{
  "n_mels": 64,
  "hop_length": 320,
  "input": "log_mel",
  "spec_augment": false,
  "encoder_activation": "silu",
  "encoder_expansion": 4,
  "decoder_parallel_block": false,
  "residual_init": "zero_last",
  "beta2": 0.99,
  "eps": 1e-08,
  "batch_size": 128,
  "lr_schedule": "cosine",
  "warmup_steps": 830,
  "weight_decay": 0.3,
  "adamw_weight_decay_other_params": 0
}
Rows from block 2 of the text decoder, named by matrix and row number. Rows with one number belong to one attention dimension. Each number is 128 + 32 x the weight over its row's rms, rounded and kept within 0 to 255. All counts start at 0. After the name is the row's rms in percent of the matrix's.
# v: attention query, key and value (stacked) (decoder.blocks.2.attn.qkv.weight, 576x192, the v third), inputs 0-191
# proj: attention output (decoder.blocks.2.attn.proj.weight, 192x192, transposed), outputs 0-191
v.3 099 [152 150  96 136 131 121 130 105  91 143 108  99 114 135 148 123  75 151 126 160 169 123 118 174  89 112 145 142 112  32  64 103 113 188 131 165  25 133 128 120 199 105 142  78 128 158 158  83 139 144 123  84 125  85 118 122  83 159 110  97 211 139 171 118  87 177  84 158  68 138  82 122  79 135 142 122 130 136 116 112 120 105 183 120 148 134 113 120 105 120  76  92 157 123 168 148  79 110  83 187  87 120 136 194 149 137 141 145 140 126  89 157 179 135 181  98 115  75 125  94 123 127 131 143 189 157 115 128  73 157 135 170 168 156 160 188 119 140 111 154 155 110  78 126 137 102  76 129 155 129 137 141 172 123 143 111 139 107 158 120  57 126 107 119 137 114 160  89  59 128 178 163 125 107 175 155  89 129 186 159 117 104 112 188 107  98 139 135 147 103 126 140]
proj.3 099 [ 94 102 110 130 117 112 126 105 128 104 138 121 103 116 131 135 137 102 127  74  83 147  84  69 154 107 162 149 145 173 146 136 105  59 145  71 169  95  82 131  90 130  92 127 156  66  66  96 134 142 151 172  97 131 158 131 124 164 134 144  49  70 133 115 222  95 182  89 130 110 162 122 174  99 126  82 143 131 207 152 133 128 127 128 140 132 112 125 146 128 137 146 103 127 131 168 175 161 131  58 145 139 124  96 167  97 100 165 137 126 173 115  59  91  69 105 131 105 211 166 160 118  79  99  81  71 161 131 141 162  87 120 114 170 146 112 166 119 104 123 153 117 153  76 127 121 118 127  69 121 130 117 101 147 138 182 117 126  66 134 184 197 106 152 101  98  72 172 109 103 102 100 141 139 125  58 119 159 100 108 112 161 131  97 139 106 133 125  92 151 120 103]
v.4 110 [115 145 128 121 129 168 113 108 149 136  70 126  85  28 135 141 133  97 132 215 119 102 100 123 124 155  97  87 147 186 172 120 117 155 143 142 114 112 154  72 173 100 120 128  83 117 126  79 113 123 113  96 155  96 106 117 103 152 130  60  80 153 156  94 158 156 206 147 184 122 102  92 135  90  98 186 117 161 137 155 146 120 156 124 172  90  86 143 172 111 172 131 127 149 123 223 124 142 123 135  87 137  47 101 129 159 139 168 144 156 108 134 111 140 211 165 133  66 168  79 165 217 125 111 133 120  72 129 123 129 132 128 141 107 123 154  99 156 158 120 108 173 128 123 110 159  96 115 122 148 144 172 126  91 150 122  81 111 176 100  87 133  65 126 104 154 123 126 144 103 139 138 169 111 131 131  90 128 147 112 143 132  98 155 116 114 180 126 212 137 148 186]
proj.4 109 [147 143 115 103  87  81 182 134 178 117 177 110 148 179 118 100 141 141  91  96  97 108 159 153 158 176 188 148 138  98 110 143 120 127 136 111 110 178 116 170 140 130 139 158 125 163 112 122 191  92 135 151 135  88 111 122 132 108  85 121  92  78 125 150 102 148  92  89 128  68 116 134 150 161 178  92 155 127 115 135 123 142 148  79  87 146 164 141  69  97 148 153 127 160  96  98 120 141 111  71 184 144 150 143 177  81 126 116 127  56 136 156 163  89  60  99 162 128 121 152  49 114 162 133 130 161 169 119  99 201 116 142 101  93  91 106 164  88 118  93 139 115 162 126 149 150 142 178 107 100 153 107  89 196 167 119 137 105  68  86 156 156 127 143 105 119 121 154 126 177 129  83  48  80 134 123 146 165 143 129 111 100 113 150 112 236  87 117  72 121 155 105]
v.5 084 [112 125 139 117 114  92 111 208  64 133  45 108 122 179  90 127 133 124 146 190 156 104 184  94 146 144 132 165  85 127 109 146 124 165  88  87 134 127 177 129 183 137 148  96 155  91 134 113 209 125 118 128 150 140 120 105 188 111 112 132  97 133 158 150 124  91 137  80 157 100 164 115 120 132 126 136 181 100  83 190 115 117 134 114  65 163 112 136 185 171 214 122 116 105 164 113 117 109 159  79  93 154 151 107 136 155 189 129  72 116 119 148 102 156 121 125  77 116 122 106 102  69 154 158 111 124 136 110 111 151 147 146  78 108 118 172 124 167 188 142  88 152 123  95  90 135  70 135  96 132 147 136 125 128 142 115 116 103 121  93  71 136 110 105 148 117  79 104 176  99 137  20 160  88 120 128 120 156 145 128 147 178 108  40  74 154 112 149 121 149 136 124]
proj.5 094 [156 101 138 106 129 164 110  78 182 156 154 150 179 108 142 149  77  99 140 133 139 116 151 149 102  25 114 128 153 132 169 102 121 109 179 166 151  85  81 119  77 116 141 185 103 133 104 156  67 172 151 117 162 128 125 110 121 107 129 163  84  96 125 155 102 174 149 135 126 134 123 156 180 130 126  91 110 149 110 104 164 144  93 166 114 135 141 114 118  88 114  79 160 156 110  82 130  86 135 186 182 163 149 128 140 115  74 131 192 165 119 125 127  94 139 161 113 195 123 146 149 135  96  65  88 134 140 144 140  67  90 160 204 174 117  52 117 110 141  89 121 133  97 174 169 134 124 131 151 125 128 117 106 129 160 136 108 121  96 188 225 145 134 150  88 111 186  74 119 138 167 175  88  86 118 119 159  81 161 190 105 116 120 189 133 145 135  92 127  97 125 126]
v.6 101 [159 155 102 113 131 146 105  75 104 101 116 148 164 114 103 122 161 165 142 141 139 108  97 150  94 134 185  36 107 184 163  72 145 145 152 119 134 159 120 134 148 182 146 170 138 149 128 171 111  96 115 125 182 134 107  84 139  86 114 128  90 110 135 114 237  82 108 169 141  62 107 109 147 148 177  97 175  85 112 155  86 152 158 141 205  78 126 162  92 149 107  66 121 114  96 128 107 129 173 116 131  99 127 135 116 120 133 171 140 132 153 111  88 137  74 141  94 118 120 143 181 117 108 104 133 151 141 127 158 113 115 135  86 138 131  48 161 243  90 117 125 122 141 133  79 131 181 125 140 133 172 133 164 106  92 105 148 167 112 167 152 120 167 126 137 107 117 165 135  42  98  97 121 109 135 170 156 121 169 147 117 130 172 175 152  96 141 121 109 182 132  77]
proj.6 103 [138 113 123 137 130 131 135 159 116 109 137 135 150 138 147 129  99 130 141 116  85 135 151 107 201 104 140 143  91  64 109 150 122 188 110 134 158 110 128  84 110  98 128 139  86  71 121 128 133 212 162 139 148 184 180 141  98 131 116 154 220 173 144 189  77 102  75 134  78 167 146 164 141 143  97 157 139 116 169 113 114 133 132 134 143 147 152 100 185 167 109 150 134 162 195 142 129 117  92 151 123 152 124  56 142  66 112 123 169  88  32 191 114 135 156 141 138 102 100 116 109 124 126 181 147  89 161 129 150 138 146 153 135 106 116 113  92  50 114  98 123 135 125 133 124 143 100 106  89 115 157 167 166 141 156  93 129  93 102 139  90 105 110 198 102 174 179  26 124 170 145 148 133 106 108 121 159  66  94 123 145 154 153 127 126  64  91 158 171 130 147 147]
v.7 097 [140 153 173 185 116 186  83 171 131 113 143 128 149 125 149 136 103 159  77 112 118 108 106 169  99  90 208 141 150 129  60 108 161  98  69  98 131  96 138 140 117 133 138 135 111  75 105  93 157  59 143 152 184  72 168 176 156 150 174  83  91  97  66 157 158 134 156 144 137 154 117 143 164  81 122  99  99 193 165  70 180 151 179 131  65 125 159  99 136 137 132 126 120 112  73 157  64 143 126 191 115 152 188 160 120 137 114 142 113  88 171 145  83  65 131 139 150 106 139 106 102  87 155  49 134 120 164  92 168 101  94 126 150 155 111 172 156 117 119 101 115 117 144 127 103 127 181 159 167 195  97  95 112 122 112 108 121 161  94 147 127 154 138 119 129 135 174 152 112 165  74 127 161 161 160 112 111  89 145 103 134 100 130  84 126 121 144 125 162 155 183 134]
proj.7 099 [148 118  73 112  79 109 183  78 165 134 116 117 110 115 142 137 119 113 192 143 110 150 123 130 175 154  59 102  97  86 185  98 153 120  95 129 145 206 127 134  95 152 132 114 185 154 148 127  95 180  78 113  88 131 135 133 126 104  91 180 131 141 154 107  73 144  97  96 101 101 156 104 118  88 150 113 122 103  34 131  85  76 102 167 179 101 120 104 172 125  98 134 183 115 159 111 157 162 166 108 157 115 105  99 145 117 154  94 148 151  95 121 173 161 157 160 187 111 116 148 174 189  92 196 128 110  87 133 118  96 125 187 112 115 109 101 106 147 147 187 135 163  54 129 121 108  65  68  74  98 115 163 128 126 123 161 135  66 161 123  76  89 172 130 149 152 136 125 153 141  95 152 152 147 119 130 161 123 121 142 131 161 162 155  86  95 146 165  83 105 125 174]
v.8 092 [135 116 128 168 112 167 121  93 112 122 140 104 124  62 234  94  88  80 132 152 151 132 198  45 146 158  19 117 116  92 164 155  64 156 142 159 157  86 119 115 100 150  67 125 120 146 166 161  98 191 148 147 109 117 160  87 124 108 123 171  74 139  72 112 125 148 155 111 144  90 112 161 134  99 114  88 164  88 166 134 115 113 144 105 107 125 123 125 128 146 121 180 136 108 120 158 152 129 136  67 127  79 111 149 115 139 127 142 104 153  81 126 115 100 184 133 176 121 190 155 102 138 146  99 129  69 142 154 106 126  97 152 101 118 139 128 129 119 100 126 227 131 137 142 167  99  99 114 166 119  79 181 153 111 139 148 169 133 127 135 126 162  92 113 145 127 131 129 134 130 121 127 112 108 156 110  93 111 119 198 139 138 121 145 136 142 188  62 174 139 145 228]
proj.8 100 [131 109 153 118 123  93 156 174 136 112 146 126 171 179  47 103 170 104  80 126 111 120  90 169 135 112 211 180 188 120  64 159 124 123 161 124  87 178 113 149 171  80 170 101 165 121 128 103 170  71  91 111 125 113 126 164 135 149 146  60 113  90 101 152 143  93 112  55 153 108  81 137 117 138 167 124  94 191 139 148 147 155  93 101  98 123 132 177 122  52 159 103  96 145 151 123 129 114  84  76  86 103 123 147 148 106 140 111 110 113 159 123 143 119 103  74 135  94 124 144  96 154 154 163 141 169 128 112 117 157 136 143  87 108 143 204 203 110 101  75  92 141 166 123 126 123 147 115 123 111 140 112 108 114 165 128  93 131  99 148 181 150 142 133  89 156  86 155 116 123 131 103  77  92 139 161 146 182 131 107  59 128 102 136 123 127  94 118  34 105  96  67]
v.9 096 [106 117 108 125 113 111 133 163 141 122  94 170 107  87 150 169 142 157 147 117 127  92 126 106 147  96  77 125 141  94  91 165 112  71 115 114  82 101 128 140 152 130  84 113 122 160 146 174 102  90 156 102 173 105  84  81 143 105 107 133 103 164 130 124 144 185 115 206 155 114  80 166 135 147 176 189 147  86 167  78 174 161 115 134 121 150 128  80 148 157  81 163 121 107 144 116 132 160 106 177 111 122 117 102 153 108 156  87 151 119 152 128 118 139 101 121 135 113 131 180 146 151  48 105 124 109 167 110 121 143 110 120 212 134 110  99 159 125 135 109  47 106 118 137 131 143 109 164 149 151 141  99 122 127 109 150 117 108 125 119  95 163 130 105 105 181 121  88 179 132  70 161 130  82 172 101 220 182 138 107 113 130  80 137 161 229  97  66 140 173 154  30]
proj.9 104 [120  92 118 138 157 151 134 115 128 117 140 127  86 175 102 113 138 138 157  89 134 194 141 108 114 174 146 145 129 128 173 135 121 139 143 147 117 147 130  76  89 140 155 110  55 127  91  95 141 200 106 118  98 159 147 157 121 144 147 117 112  95 130 159 106  49 166  84 136 178 112  41 180 103 167 127 113 107  97 147  58  85 131 125 182 118 140 172  99 122 128  83 120 143 138 121 133 107 132 128 143 100 126  97 139  69 110 113 125 145  52 142 120  61 173 108  79 125  97 134 131 117 130 113 159 160 122 166 142 131 122 143 147 128 173 142 135 186  78  85 145 136  78 118 113 186 101 103 127  76 183  82 133 104 113 143 134 165 112 141 167 122 100 190 136  87 132 115 117  90 178 122 139 166  87 169  57 106 138 154 136 128 213  67 156 162 220 149 155  69 110 145]
v.10 095 [138 102 125 108 209  99 162 150 121 146 146  80 145 143  79 145 115 152 106 204  97  96 112 148 130 122  51  70  87  85 126 122 138 173 113 103 118 146 122 153 166 146 132 107 142  85 135  74 107 176 193  99 116 112 169 108 132 146  60  93  75 122 105 153 128 102 130  63 128 141  98 101 102 149 137  87 165 150 120 149  76 102 130 145 150 116 118  99 148 152 136 162  95 100  98 139 122 133 136 169 147 163 121 111  90 164 135 104 134  58 104 117 100 112  96 125 142  97 145 211 133 204 106 119  63 133 157 140  67 127 181 146 130  59 157 151  68 122 102 124  99 137 154 147 170 157 121 185 112  95 147 119  91 130 142 190  59  91 110 136 101 121 148 162 160 150 169 109 135 173  90 150 137  75 178 184 135 131 175 180  89 137 111 136 125 157 107 175 128 130 101 113]
proj.10 101 [144 134 162 166  85 128 118 125 119 119 142 174 122 140 121  55 191  92 183  45 104 143 141 108 109 162 235 153 128 113 128 133 100 117 119 127 159 175  79 125 105  94 101 103 112  73 134 121 171 123 102 103 156 147 122 121 124  99 206 154 151 164  96 152 159 104 141  99 144 132  94 146 116 203 149 153 132 141 171  97 118 123 132 155  89 122 109 160 132  92 102 162 152 175 110 173  89 188 113  66 125  87 158 133 172  95 115 138  98 115 117 145 120  72 113 136  78 103 135 101 116 117 151 113 160  88 104  92 143 128  55 122 121 188 112 163 185 126  79  80 165 171 129 102 141  99 129 106 122  97 155 170  76 169  90  89 160 163  88 148 169 125  99 160 153 113 112 176 157 114 169 125 169 133  96 127  72 136 122 113 127 128 145 107  98 183 111  92  77 146 193 152]
v.11 139 [127  87 127 145 134  36 158 104 109  92 141 133 114 139 160 118 158 131 130  99 168 126 204 143 129 103 100 159 102 181 131  94 133  46  87 185 145 119 115 169  94 119 162 207 125 123 130 142 192 129 143 148 153  87  76 140 127 151 119 132 108 122  92 162  91 140  90 172 154 120 110 167 132 111 116 127 129 141 160  89 109 182 134  77  92 103 114  99 170 135 155 164  88 157 101 138 201 126 157 129 229 107 125 126 143 124 143 141 126 133 106 174 110 111  40 141  97 113  97 159  89 174 140 154 135  80 141 112 100 100  88 109 132  67 140 125 145 136 120 145 176 106 128 144 178 117 110 109 167 119 102  42 129 175  90  92 115 152 119 103 110 148 147 126 132 131 101 168 110  99  90 103 124 130 115  42 119 181  90 144 127 198  79 133 106 121 156 110  88 151 105  85]
proj.11 112 [ 85  67  93 106 136 171  75 139 115 154  79 135 140 110  88 167  72  96 147 157 154 149  75 106 114 106  59 106 133  62 135 118 113 146 122 121 134 110 129 130 139 127 144  70  96 160 129 160  46 160  87 103 127 177 190 138 118 107 125 135 161 144 168 106 130 140 149 182 107 169 122 143 130 150 142 117 120 119 113 128 163 105 115 204 161 135 177 165 100 132 109 106 117 118 169  98  89 128 111 176  69 139  85  86  72 166 122 110 142 128 128  95 112 159 209 109 131 146  99 123 146 106 136 151  88 143  85 128 159  95 125  82 103 179 147 169 124 159 121 140  96  83  91 133  67 130  90  85 195 119 124 151 169  76 126 133 124 140 169 113  64 106 154  70 134 106 163  53 119  74 127 147 173 123 115 172 126  65 147 140 136  97  87 114 144  55 147 116 165 136 145  97]
v.12 102 [121 174 129 148 169  76 134 178 108 184 174  63 117 134 106 161 171 115 188 130 137  87 139  89 157 114 113 201 118 111 127 141 192 177 166 166 136 103 116 108 139  77 112  79 109 113 140  97 138 172  83 129 113 135 117 158 151 132 101 142 111 108 111 158  51 120 145 120  71 110 134 113 109 153 161 166  79 165 122 120 143 109 165 133  82 143  88 128 164 154 132 118 143 163  30  90 103 158 149  98 128 144 175 154 151  99 138  84 223 107 121 125  89 176 115 143  91  73 103 100  98 134 186 125 121 150 137 138 134  74 152  94 139 165 169 140 175 114 113 111 136 196  77 113 135 166 112 140 145 142  95 165 102 110 140 122 131 135 129 102 103 174 148  73 126  92 119 145  55  98 155 114 178 137 146 101  95 166 109  87 125 115 116 139 117  62 116 189  97 111 173 142]
proj.12 096 [ 97  74  96 104  79 150 129  89 133 152 112 158 176 171 126 105 104 148 121 104 152  85 134 194 116 101 109  38 154  95 122 192 120  32 101 119 116 149 163 161 108 117  80 118 126 191 119 123 149 101 132  98 115 127 117  90 132  81 140 110  59 108 135  54 131 127 153 106 139 102  72 135 143 140 150 111 127 143 116 156 136 138  92 136 156 107 152  75  91  70 127 125 162  71 162 130 103 155 139 111 171 124 167 173 134 124 135 158  67 127 214  88 134 154 146 101 159 188 142 144  95  96  71  97  83 169 129 127  71 142 115 119 153 163 187 133 113 118 166 123 120 132 120 159 103 123 103  84 175 102 143  76 133 123 126 140 150 126 136 142 180  81 118 136  94 166 140 152  93 112 153  97 101 113  95 113 113  97 159 185 117  94  86  91 145 138 162  53 156 185 112 102]
v.13 094 [151 147 109  93 172 148 100 126 106 119 101 144 116 172  83  93 152 126  70 171 136 121 121 132 104 153 137 114 185 170 159 147 146 157 138  82  85 123  79 131 120  70 163 121 157  97  99 133 175 180 151  88 127 140 133 108 175 160  96  84 149  55 102 125  96 172  90 118 109 158 161 125 122 147 185  95  87 158  87 144 113 119 150 124  93 126 142  68 161  97 101 139 145  85 108 145  93 100 146 126 168 199 149 120 154 136  84 131 140 120 101 123 142 147  75 148 160 147 128 141  49 153 176 158 187  84 149 145 131 167 174 135 155 125 162 128 112 154 168 143  63 143 126  86  69 161 143 165 130  92 131 103  82 166 174 106  93 106 110 102 102  96 123 111 121  95 145 165  70 129 207 146 181  86 105 156  79 156  67 164 160 137 119 123 155 119  92 145 120  97  95 208]
proj.13 109 [137  93 169 167  80  93 156 149 116 129 101 120 141  78 191 129 121  90 185  71 142 121 136 155 143 101 110 142  72  96 128  84 145 109 131 150 119  90 166 139 146 183 107 119 124 112 126 114  74  97 142 110 113 143 121 114  94 145 169 162  90 171 112 116 199 120 159 181 123 134 138  82 147 136 106 144 155 123 105 145  84  72 165 255 167 111 108 106  81 183 113 130 151 185 100 143 144 176 106 141 120 126 158 137  76 140 155 111  81 147 179 138 134 146 149 114  86 101 107 114 187 124 131 109  99 135  80  54 141  86 106 105 118 136 122 109 108 122  70 133 164 141 136 131  97 122 111 112  79 174 124 163 133 142  69 114 203 178 160 138 158 112 126 124 203 141  94 128 160  88  89 122 159 177 111  89 135  93 165  93 135 118 125  76  86 185 136 126 159 169 121 111]
v.14 100 [122 166 140 107  89  61 110 146 136 129 130  91  91 103 129 202 121 109 186  85 146 124 123 101 147  92 102  74 141 191 117 111 106 146  61 107 152 124 155 131 134  97  70 103 147 160 149 125 139  94 113 131 102 131 134  78 115 104 173 197 122 169 144 157 101 170 152  87 135 115 129  67 111 160  57 124 150 119 133 216 156 114 112 128 182  74 124 148  99 165 122 113 130 148 112 113  87 127 142 158 128 125  68  81  90  77 173 151  85 150 124 130  98 100 180  99 105 129 104  60 141 118 109 143  89 119  93 109 134 112 179 112 108 139  87 175 148 122 162 142 123 115 112 124 137 133  98 140 117 147 203 159 178 143 143  58 159 167 153 127 160  81 122  68 138  86 144  83 206 173 130 131 150 146  55 144 142  98 148 123 173 136 150 109  76  84 132 154 146 131  76 125]
proj.14 101 [180 175  98 139 151 147 134  96 120 127 132 115 125 124  88  88 110 197  55 133 129 135 147 130  64 110 181 141 127 125 107 129 133 106 141 152 120 128 106 106 121 147 183 153 122 101 124 113 151 101 133 159 128 100  97 148 140 148 105  95 126 122 109 125 104 107  87  67 136 103 132 118 123 127 123 125  51 137 155  88  88 206 124  48  67 159  89 103 118  94 174 126 112 111 128 123 141 106  95  54 125 148 176 162 120 117 152 116 138  93  82 130 128 148  81 140  74 138 114 156  64  94 156  78 125 135 142 159 106 127 128 159 171 105 145  58 119 104 132  82 115 168 166 147 174 137 154 169  92 111  82  90 119 141 104 165  94  84  98 175 170 124  85 206 113 105  79 126  68 168 132 111  67  84 179  95 127 195  96 157 100 131 110 178 121 171 106 100 105  57 131 136]
v.15 085 [119 169  62 100 113 190  49  79 134  99 139 105 140 149 152  75 110 157  68  87  73 111 148 173 110  98 158 115 139  94 127 144 171  99 148 164 154 101 111 124  99 133 142 137 152 118 105 173  95 134 177 116 126 128 127 135 175 113 127 123 150 128 176 165 137 106 159 136 100 125 137 153 126 115 124 137  40 142  81 138  58 153 105 117  83 122 156 128 103 153 104 124 136 116 162 147 163  97 163 135 129 121 202 135 168 156 136 168 147 107 151 126 174 100  96 158 144 185 142 138 149 151 129 113 152 111 161 144 137 125 152 134 164 194 117  11  96  65  97 131 166  99 113 126 150 141 170 169 148 122  96 157  72 137 147 136 127  93 130 102 142 142 125 185 134 160 134 133  91 138 161 116 161  73 104  68 172 189 144 159 120 132 162 169 172  83 133 177  92  87  83  61]
proj.15 086 [ 81 113 147 125 137 109 197 120 134 214 119 128 152 155 136 153 181 124 215 151 175 181 111  71 125 137  64 125 161 154 164 115 118 150 102 133 118 143 146 165 105 143 121 128 152 100 175 146 182 121 121  97 106 196 117 109 142 173 182 149  69 152 119 111  99 152 145 174 136 136 145 145 104 148 109 183 180  84 137 108 103 105 139 104 186 123 119  72 147 136 118 118  98 102  94  82  90  77 124 164 120 133  85 137 141 110 105 104 128 167  97 151 128 131 125 116 172 141 166 111 159 151 114 159  91  87 102 144  90 104 123 133 117 117 141 200 192 194 117 125 120 193  92 109 117 118 119  77  87 140 162  71 158 144  74 179 129 181 147  99 172  91 163  70 176 133 102 128 102  65  88 118 166 152 156 182 139  89 105 168 100 113 131  92 134  79 133 138 116 140 143 146]
v.16 102 [145 143 126 131 129 126 164 139 104 170 153 147 130 174 130 132  94 163 117  41 108 138 164 117 153 170 117 150 102 128 168 173 135 147 106 127 129  90 143  89  61 114 143 112 179 110 112  89 135 124 158  93  81 116  98  98 158 126 164 135 168 102 103 141  80 123  91  81  60 156 157 155 148  87 119 122 126 137 136 102 130 169 135 146 117 151 136 140 136 157  47 143 210 138  74  92 108 138 110 106 157 116 112 104 166  99  79 107 156 114  97 110 200 135 166 164  88 186 152 106  66 130 177 119 131  95 102 127 119 155 190 149  58 113 142 206 114 101 142 144 186  87 104 115  50 118 118  85 120  94 127 169 154 154 123  82 194 114 122 119 146 166 158 125 145  99 101  86 149 139 122 199 128 149 128 141  91  86 145 162 114 103 178 168 135 109  82 118 143  64 114 179]
proj.16 110 [ 96 125 132 111 112 133 102 151 107 144 102  86  79  97 102  95 197 131 139 108 137 131 108 125  71 147 113  67 133 155  94 121 149  91  88 141 109 100 146 150 107 124  86 109 161 121 154 160 113   0  52 138  98 122 164 151 131 149  99  79  96 138 101  51 182 154 141 132 133 141 139  77 108 157 147 140 150 100  93 135 126 122 110  89 125  66  94 126 127  92 129  95 146  95  72 145 149 164 177 138 110 111 141 177  71 172 139 198  83 171 186 123  96 195 156 103 134 146 160 122 171 108  63 125  96 142  95 118 148  89 126 101 130 128 115 124 123 200 153 178 127 126 117 144 108 121 153 117 145 169 145 102 102 107 144 143 106 152 142 138 131 121 109 118 138 141 117 205  91  89  75 130 118 169 105 123  97 145 118  99  98 112 108 104 170 186 137 188  85 182  72 136]
v.17 101 [148 133  76  82 163 169 136 116 100 120 148 109 133 160 150 128 114 127  75 167 149 126 198 144 115 166 131  98 121 101 153 157 115 162 113 116 100 149 111 110 146 149 101 139 164 122 191 173 130 127 133 133 132 147 144 110 130  46 152 117 144 102 162 163 127 127 102 143  98  65 181 124 110 151 174 124 110  97  87 127 129  88 145 120 139 116 140 178 136 125 133  66 120 125 102 169 120  95 186 157 108 181 255 104 138 187 137 108  92 169 157 188 131 111 105 157 167 215 121 100  96 131 126 163 165 134 132 126 122 183 172 146 123  94 149 188 125 170 107 136 128 130 121 135 175 101 120  85  73  29 104 142  93 165  98 104 151 107 132 141  91 120 159 144 139 191 121 108  76  95 118  69  84 152 122 142 112 127 130 156  95 193 142 124 130 134 124  87 175  84 106 163]
proj.17 101 [157 110 220 139 118  96 125 154 110 150 115 162 128 111 130 124  94  66 155 166 119 144  96  75 102  37 145 145 134 178  47 114 128 139 167 151 168  75 112 147 136 127 159 125 141  32 108  80 163 112 170 118 149 144  91 122 137 202  86 137 145 142 101 140 165 102 120 134  98 177  84 148 144 102  79  90 113  91 164  92 133 139 103 146 175 162  83  71 132 130 149 105  96 129 152 160 109  97  96 142 124 139  94 127 106 112 102 106 165 139 107  92 110 132  88 154  75  73 120 132 145 154 110  62 112  83  91 135 149 112  97 106 114 148 121 119 147  88 124 125 139 128 200 104 104 141 120 110 101 220 132 150 145 120 165 120  95 151 118 189 211 147  99 119 107 102  78 111 189 141 133 108 139 126 138 100 211  89 148  89 107 148  89 146 128 103 103 116 133 148 136 141]
v.18 099 [145 164 107 162 122 101  85 107 105 115 131 151 139 116 184 123 140 110 105 111 126 135 111  60 146 149  59  67 152 178 141 130 105 132 146 202 162 133 156 118  72 131 154 149 156  56  93 129 125 147  67 118 124  55 117 151  72 157 109 130 131 158 161 129 143  89 234 145  96  71 136 116 117 105 100 101 140 136  79 131  91 164 143 135 171 131 113  84  87 164 172 129  67  98 155 102 134 116 157 145 201 111  84 106 139 157 102 154 147  74 133  98 137 150  38 132 154 134 141 141 154 180 158 137 137 144 181 151 119  87 112 127  66  77 133 103 152 166  95 132  96  76 146 151  67 137 176 148 135 136 145 143  72 142 110 115 129 158 123 156 151 193 130 131 162 120 148 119 136 129 104 157 158  85 111 113 199 134  94 108 186 113 114 152 124 152 124  75 119 109 158 139]
proj.18 100 [111  67 131  94 132 181 143 160 146 164  94 142 108 100  87 141 176 142 190  93 142 142 120 116 101 145 178  78  86  67 143  98 183 171  65 118 124 136  93 124 114 160 144  80 121 113 156 130 122  63 141 140 121 205 145 133 185  87 135 108 153 183 115 121  89 127  50 119 161 170 133 145 132 153 137 181 113  68 119  77 116 119 132 137 130 108 117 158 100 101 104  90 127 171  87  94 114 113  82 143 123 120 144 114  87 121 158  92  53 110 115 151 121 138 195 144 133 137 127 115 109  68 118 159  93 140 112 124 140 162 171 137 116 171  96 121  95 179 144 125 130 131 128 134 123 153  88  51 129 117 105  89 129  99  79 132  90 127 161 105  93  77  83 194 111 164 106  96  93 132  64 164 115 166 160 117  62  88  90 123  99 131 138  73  93 156  94 172 127 163  99 131]
v.19 086 [154 132 106 137 141 126 123 145 119  84 159 105 107 164 129  90 113 142 183 128 112  94 136  32 135 162  85 129  53 166 128 134 157 157 100 151  92 156  87 138 122 109  98  99 122 101 122 124 126 115 109 127 120 158  83 129 172 152 100 148 125 134 181 154 170 135 135 156 114  85 138 128 180 103 168  87 161 109  83 166 192  59 145 136  96 122  44 100 113 173 111 119  99  89 130 135 109 133 129  64 136 166 196  98 123 106 106 155 104 114 155 148  76 169 111 114 133 117 132 141 124 148 172 127  94 186 160 132 162 149 167 189 102 161 158  94 187 136 160 102 193 154 109  89 124 156  84 180 103 158 106 153  97  87 165 131 138 125 126 138 130 184 142  78 137 131 147 119  96 105 106 142 190  37 159  92 121  55 125 114 161 136  96 104 111  74  91 143 123 155 183  95]
proj.19 095 [121 149 159  80 150 108 153  89 157 165 206 123 184 137 153 135 192 158 158  51 147 146 137 191 142  87 130 105  94 120 151 150 114  67 143 139 110 120 137 120  82 115  84 162 123 147 137 138 182 127 165 125 144 156  94  52 162 133 131 146 105 122  90 147 104 114 110  51 142  93 113 187 130 155 138  95 154 143 122 101  89 160  89  68 152 122 205 130 145 111 116 150 175 190  90 135 154 173 129 146 100  87 130 164 150 132 157 141 181 139 131  95 181 124  76  74 180 175 173 104 102  85  80  86 104  95 132 141  90  94  84 127 139 167 130 162 101  84 125  93  90 151 123 148 171 111 183 127 105  81 138 128  96 186 121 157 132 161 156 177 187 103 108 159 114 160 110 137 145 134 115 130 131 139 126 165 103 193 159 141  95 139 187 123 148 106 146 114 148  96 114 132]
v.20 096 [124 151 133 154  97 132  93 170 175 110 108 136 141 110 153 157 102 144 102 116 122 107 103 135 110 116 144 164 123 150 132 142 125 142 124  53 139 115  97 106  84 175 130 131  97 124  59 122 143 107  88 124  98 160 136 110 120 174 137  83 122 124 132 166 112 146 141 126 103 196  47  93 159  79 124 122 117 209 186 143 157 156 148  98 123 155 102 115  78  99 213 133 148 136 141  94 146 124 148 118 173  97 113 102  82  74 104 154 117 131  84 152 140  37 130 131 127 117 132 121  95 114 177  86 155 113 170 140 146  97 160 119 116 177 143 120 134 106 132 100 184 153 119 102  99 135 130 119 159 124  64  98 137  72 121 118 104 193 164 138 172 132 163 179 127  90 163 184 108 170 151 167 115 209  23  78 120  70 118  64 128 119 147 127 126 191 162 120 128 111 158 115]
proj.20 102 [124 121  81 110 105 144 140 121 110 135 134 128 133 116 115 131 160 171 128 107 155 153 105 126 130 175  52  82  98 106 166 120 165 127  97 156 134 159 159 123 102 125  97  83 142 216 162 142 100  34  96  90 122 103 133 140 118  82  69 134 140 169 118  60 108 131 139 133 156  96 185 162  78 123 152 149 138 122  58 135 110 100  84 121 143  72 151 141 162 155  67 123 147 111 119 109 117 142 145 129 108 115 114  90 118 192 146 136  99 130 129 109 133 220 177 146 178 154 146 134 127 150  88 189  78 178 142 130  95  80 141 149  95 105  73 112 150 152 159 173 132 145 125 165 122  84 147 124 146 147 137 119 116 131 154 142 140 107 151 122  30 114 164  91 131 148 106 118 103  74  44 137 131 152 191 177 139 158 110 178 172  91 122 148 121  98  76 163 108 150  84 151]